Rows from block 2 of a small image classifier, named by matrix and row number. Rows with one number belong to one neuron. Each number is 200 + 20 x the weight over its row's rms, rounded and kept within 0 to 999. All counts start at 0.
After each neuron's rows are labels from the 100 images, of 14976, where the neuron reaches its highest value: "top examples" is what is common among them; "peak on" is the class under the peak. Only what is clearly more common there than usual is listed. The data: simulated fluorescence microscopy of cells. In brackets: how many of the 100, against the usual share in percent.
# fc1: MLP up (model.blocks.2.mlp.fc1.weight, 384x96), inputs 0-95
# fc2: MLP down (model.blocks.2.mlp.fc2.weight, 96x384, transposed), outputs 0-95

fc1.207,171,193,231,234,217,222,206,208,257,178,209,189,189,185,191,223,200,174,209,198,206,224,176,191,192,215,188,176,165,184,188,204,208,223,185,202,191,197,211,217,226,198,224,185,209,208,175,173,163,219,217,210,196,201,191,189,210,244,180,224,195,190,169,186,177,230,236,196,217,210,239,245,207,205,220,222,197,193,183,186,201,201,184,219,185,204,177,211,233,204,207,241,225,181,203,225
fc2.207,199,218,176,201,176,217,199,176,182,184,182,186,221,181,230,193,212,228,217,176,196,192,212,228,202,240,210,240,188,154,238,181,200,205,178,171,218,193,193,183,202,200,189,208,198,187,195,190,222,173,213,219,189,213,234,211,182,208,218,198,233,215,174,189,189,196,209,198,238,176,171,183,202,184,209,211,196,201,239,213,199,179,212,208,215,218,220,218,225,158,165,205,219,215,247,223
top examples: fragmented nuclei (100 vs 12.4); magenta stain (61 vs 19.5)
peak on: cytoplasm (96 vs 28.1)

fc1.247,221,208,174,197,192,178,192,177,197,188,161,209,213,198,186,218,204,183,201,163,175,213,180,170,200,216,184,172,155,178,198,156,236,199,200,207,226,195,186,213,190,246,179,213,195,209,210,210,183,207,179,206,202,184,225,194,202,214,204,188,204,150,199,177,196,169,174,192,194,209,189,214,202,191,184,193,190,160,215,194,176,207,234,185,248,203,215,188,183,214,228,164,175,200,205,167
fc2.247,220,206,196,205,198,221,173,169,227,185,194,197,236,223,189,213,196,212,177,199,179,197,201,241,200,189,169,144,220,218,213,242,201,188,184,189,211,195,181,182,200,176,175,188,207,187,219,207,184,209,163,197,233,174,228,228,206,237,236,180,226,160,202,182,210,205,221,212,215,175,206,169,218,203,192,202,195,194,206,176,187,193,209,257,199,189,210,189,182,218,209,184,207,216,190,206
top examples: ring around the nucleus (90 vs 12.3)
peak on: nucleus (45 vs 4.6)

fc1.45,208,220,193,206,159,178,182,196,216,215,211,194,219,205,194,196,209,205,217,217,213,213,203,204,231,240,176,218,179,190,206,175,215,192,188,166,181,217,198,192,191,232,178,157,207,229,182,183,196,202,180,195,191,173,183,201,221,189,246,181,171,193,195,218,174,213,191,195,204,203,176,183,200,203,207,242,211,199,147,214,204,201,249,218,161,228,200,192,187,211,167,201,190,240,207,220
fc2.45,223,213,180,195,194,181,223,216,212,215,227,196,203,156,174,202,189,196,149,228,189,169,208,189,211,196,187,188,232,185,228,215,212,155,190,217,219,236,208,189,183,257,195,238,210,203,171,181,248,187,165,233,191,207,210,171,214,182,177,182,205,185,224,226,220,201,196,193,198,200,207,211,193,204,179,182,226,203,209,182,196,177,182,178,199,191,229,192,209,198,189,205,188,199,212,198
top examples: crowded (60 vs 24.9); cells: ten or more (60 vs 24.9); bright spots (48 vs 12); membrane rim (37 vs 12.8)
peak on: cytoplasm (85 vs 28.1)

fc1.197,226,178,233,219,211,217,188,193,197,184,229,207,185,206,238,199,201,169,234,204,176,216,222,198,161,192,182,203,189,185,194,239,164,171,191,219,237,183,194,215,212,192,210,184,207,214,197,217,219,177,203,192,207,224,215,189,217,208,189,182,233,166,208,203,193,213,228,223,221,199,214,234,225,195,215,171,192,196,205,233,174,222,234,212,211,171,198,175,214,209,222,231,191,190,232,233
fc2.197,176,203,188,149,189,223,196,219,174,237,219,214,206,186,199,215,202,195,190,214,202,177,195,232,208,149,220,180,233,212,189,175,209,205,208,193,203,165,216,195,224,199,194,204,204,176,182,179,205,233,159,238,210,208,187,204,198,187,202,192,191,205,197,200,199,197,191,176,162,210,217,180,200,175,245,199,210,190,239,222,180,205,183,204,212,174,181,245,240,227,181,213,204,195,186,207
top examples: crowded (56 vs 24.9); cells: ten or more (56 vs 24.9); magenta stain (52 vs 19.5)
peak on: cytoplasm (68 vs 28.1)

fc1.368,179,201,228,190,185,189,206,165,203,234,214,180,242,162,187,197,179,175,206,195,194,183,226,207,200,189,191,217,195,196,204,178,197,167,185,220,205,230,198,186,186,183,176,203,222,225,197,219,177,180,200,137,190,222,212,192,178,186,191,211,166,213,210,238,191,188,220,209,189,165,212,180,210,229,202,212,226,185,173,202,200,194,237,210,211,197,194,203,175,166,235,197,232,174,211,221
fc2.368,194,208,200,182,218,252,205,208,221,179,199,180,241,218,199,181,187,170,192,182,210,211,220,197,174,218,174,183,190,234,224,228,180,206,194,229,197,191,202,240,215,222,172,185,183,204,182,211,215,178,209,205,179,215,178,185,206,188,203,203,185,178,201,218,204,212,190,196,189,189,205,179,215,215,185,205,225,181,222,220,198,195,248,191,213,231,242,181,198,183,221,196,184,153,211,254
top examples: fragmented nuclei (86 vs 12.4)
peak on: cytoplasm (84 vs 28.1)

fc1.290,217,237,178,197,191,192,204,215,199,209,229,187,195,211,217,178,209,187,181,202,224,197,216,202,192,158,184,247,218,208,230,171,210,199,204,195,216,220,199,189,193,237,201,191,193,177,205,193,188,195,196,183,229,221,174,209,221,190,210,213,223,164,197,176,163,191,167,191,183,192,168,196,197,203,198,190,202,206,263,200,180,169,211,222,210,211,215,188,215,197,251,190,197,166,209,248
fc2.290,214,248,189,219,183,218,231,227,212,202,174,200,215,215,230,189,201,166,205,170,255,165,237,168,164,180,207,189,188,216,201,216,197,179,202,222,223,196,228,194,200,223,223,197,199,191,160,209,173,194,198,211,214,216,204,186,205,205,207,185,183,158,206,193,178,207,226,199,203,207,189,176,261,203,220,189,211,207,199,210,185,173,217,190,204,212,216,186,189,192,204,234,192,180,214,199
top examples: fragmented nuclei (87 vs 12.4)
peak on: cytoplasm (75 vs 28.1)

fc1.277,202,173,205,237,231,188,216,164,212,229,222,174,150,201,210,224,199,202,191,188,250,176,164,222,181,225,196,236,223,223,184,227,199,198,188,190,210,176,216,190,244,215,187,200,200,224,193,238,181,200,192,192,189,220,178,194,189,217,190,188,207,232,220,195,214,185,239,186,200,215,198,182,213,209,185,189,192,200,181,189,193,221,216,230,200,207,213,206,207,194,209,170,152,179,206,199
fc2.277,192,238,197,225,205,204,182,210,196,207,196,181,214,204,189,183,146,206,205,179,200,189,189,222,193,179,186,205,203,220,182,198,195,210,190,215,171,213,212,216,211,231,226,202,179,184,210,213,194,205,127,215,207,190,200,207,154,210,180,201,199,187,210,224,157,223,218,243,206,172,200,193,189,214,220,220,221,160,169,222,228,206,212,194,208,205,204,221,210,185,211,157,216,222,222,211
top examples: crowded (52 vs 24.9); cells: ten or more (52 vs 24.9); red stain (42 vs 20.2)
peak on: nucleus (31 vs 4.6)

fc1.235,189,163,221,156,209,205,206,190,193,214,188,212,212,182,224,201,235,215,200,190,207,204,224,205,185,205,194,204,203,202,176,231,203,217,197,217,212,176,205,176,174,202,174,188,176,187,209,196,205,218,206,150,205,218,172,215,186,214,166,180,186,190,196,191,204,202,237,236,234,183,215,197,214,176,213,180,147,199,210,179,223,208,206,197,201,189,180,214,192,187,225,213,205,209,256,145
fc2.235,163,188,202,211,163,186,217,187,218,171,213,224,173,217,213,203,199,171,168,165,198,213,216,192,181,209,200,194,204,214,222,196,186,201,203,204,166,238,197,175,199,218,203,159,194,223,204,234,214,170,200,203,194,235,201,231,212,204,209,196,174,210,230,182,214,252,216,195,207,219,219,234,162,175,180,186,180,208,188,171,209,194,176,171,231,182,228,195,202,209,188,200,209,230,194,191
top examples: yellow stain (53 vs 20.2); fibres (43 vs 12.6)
peak on: cytoplasm (65 vs 28.1)

fc1.364,215,204,203,212,236,216,216,195,198,194,180,144,198,207,208,211,203,210,223,221,207,252,207,223,216,239,175,216,207,229,185,186,186,233,175,188,221,208,204,177,209,185,213,191,206,184,186,198,193,217,170,184,187,210,202,194,226,179,235,187,241,182,218,203,215,206,203,200,172,200,164,184,185,219,181,191,194,153,172,190,209,178,195,243,170,219,182,202,218,207,220,200,215,193,210,170
fc2.364,208,211,212,209,183,202,213,193,201,203,210,188,168,203,214,212,194,215,193,200,211,227,209,237,187,178,165,211,201,183,201,210,192,179,188,152,226,181,185,205,209,236,213,211,241,184,233,158,214,216,167,202,222,193,198,168,216,194,190,202,201,186,199,219,177,227,249,231,184,172,190,217,195,206,175,220,228,172,225,197,182,218,205,182,177,227,194,209,222,170,234,183,236,183,203,213
top examples: crowded (67 vs 24.9); cells: ten or more (67 vs 24.9); bright spots (40 vs 12)
peak on: cytoplasm (62 vs 28.1)

fc1.153,226,180,192,199,186,211,218,217,193,206,201,183,235,203,189,232,192,192,187,227,202,227,229,155,208,216,215,211,218,214,187,200,186,197,219,191,172,198,220,197,228,193,197,186,199,216,211,196,235,164,209,191,206,216,173,179,227,206,178,221,233,188,199,184,179,237,181,169,205,236,193,191,228,195,213,217,175,213,225,196,189,187,210,173,239,239,191,203,177,210,238,162,226,213,210,231
fc2.153,200,187,226,163,177,214,162,202,224,196,219,204,215,227,172,180,204,201,184,204,184,215,203,176,178,184,173,190,184,224,190,207,190,226,198,181,232,217,183,238,205,199,201,218,220,204,223,237,194,236,242,198,229,187,212,204,226,195,212,192,221,181,165,209,192,209,185,213,170,243,206,178,171,213,184,182,206,215,206,201,203,198,222,241,216,199,189,200,218,147,181,208,188,177,189,181
top examples: crowded (56 vs 24.9); cells: ten or more (56 vs 24.9); dim (52 vs 24.6); vacuoles (49 vs 12.6)
peak on: cytoplasm (64 vs 28.1)

fc1.306,225,209,187,212,200,196,207,202,165,200,192,194,229,184,202,230,217,196,207,215,195,197,188,190,230,206,183,187,242,196,207,186,197,204,197,192,188,199,192,202,158,218,220,216,168,173,224,234,232,207,251,200,220,198,197,128,173,229,226,205,203,241,199,189,207,200,210,200,192,215,189,210,221,195,216,204,187,217,181,198,160,196,189,153,204,208,217,215,182,215,175,168,212,219,193,190
fc2.306,205,189,241,210,203,210,203,228,210,174,188,191,195,191,193,216,238,222,197,185,229,173,200,195,191,233,176,191,196,218,170,188,178,202,216,206,225,210,216,191,185,209,221,231,186,167,221,173,201,165,203,193,203,213,211,164,221,218,186,212,200,205,180,207,183,209,201,217,195,209,182,188,150,197,237,204,179,212,221,159,172,190,258,195,178,237,215,185,209,181,201,192,220,207,163,198
top examples: fragmented nuclei (89 vs 12.4)
peak on: cytoplasm (95 vs 28.1)

fc1.304,223,209,196,161,229,211,189,177,178,187,168,162,199,205,207,195,203,205,215,202,156,203,188,216,224,212,178,203,205,197,215,195,218,197,169,181,227,172,160,201,207,177,217,175,259,221,206,205,182,202,167,213,204,196,202,184,188,158,199,202,161,185,205,205,188,212,234,191,204,203,213,187,199,210,180,173,209,175,222,227,207,250,201,187,177,202,225,194,217,168,198,199,195,176,217,217
fc2.304,186,202,192,191,175,181,200,183,195,225,210,212,232,181,202,189,193,252,176,189,187,179,195,196,183,223,183,223,193,235,203,177,193,224,217,176,229,175,198,222,222,217,204,168,234,212,184,178,209,186,191,185,206,168,201,239,215,206,189,187,201,243,210,216,158,211,200,224,178,202,230,206,172,226,206,177,205,223,181,220,207,193,215,176,235,223,173,229,198,182,224,199,226,187,222,200
top examples: fragmented nuclei (37 vs 12.4)
peak on: cytoplasm (93 vs 28.1)

fc1.112,209,220,202,216,177,220,192,189,227,194,171,208,206,222,230,240,196,212,209,201,204,191,188,213,214,227,222,186,199,181,178,205,198,178,200,252,209,205,204,221,232,237,199,209,172,213,217,216,228,189,197,222,185,238,201,208,184,173,225,194,157,215,223,199,209,231,200,203,195,203,174,198,165,216,199,181,220,204,224,197,188,165,213,155,203,224,222,248,216,185,199,192,180,167,190,206
fc2.112,205,192,171,188,193,194,188,177,185,189,203,224,205,178,204,220,223,219,200,174,232,241,217,216,206,180,194,189,201,153,225,232,193,203,170,199,183,204,196,192,174,186,221,201,209,199,175,198,192,218,215,217,232,213,235,215,212,205,206,206,193,182,185,198,190,201,191,215,196,231,168,216,212,202,197,188,197,193,193,154,170,165,188,211,159,178,218,205,255,223,230,182,212,247,180,202
top examples: ring around the nucleus (64 vs 12.3); red stain (41 vs 20.2)
peak on: nucleus (60 vs 4.6)

fc1.352,244,195,176,142,197,183,204,189,149,200,206,216,230,224,214,156,194,221,173,197,197,199,197,217,206,193,222,226,219,218,218,199,199,158,201,206,230,201,185,185,201,197,194,224,218,209,221,204,212,212,195,219,232,192,200,225,163,184,198,190,196,210,238,204,230,206,200,221,186,188,203,180,217,237,189,171,187,201,228,211,204,178,225,202,189,214,198,162,179,201,200,172,177,190,195,231
fc2.352,220,196,198,201,190,188,214,198,184,181,193,230,227,194,204,188,181,201,170,191,180,213,222,220,196,236,185,235,191,197,218,165,231,203,220,212,210,172,180,190,204,199,210,201,179,224,177,219,208,180,188,225,167,214,208,174,203,182,209,180,191,192,164,193,196,174,209,187,257,230,167,195,208,200,209,197,197,216,248,187,216,181,237,211,168,200,189,231,222,173,192,198,237,166,212,202
top examples: fragmented nuclei (96 vs 12.4); cyan stain (81 vs 20.2)
peak on: cytoplasm (84 vs 28.1)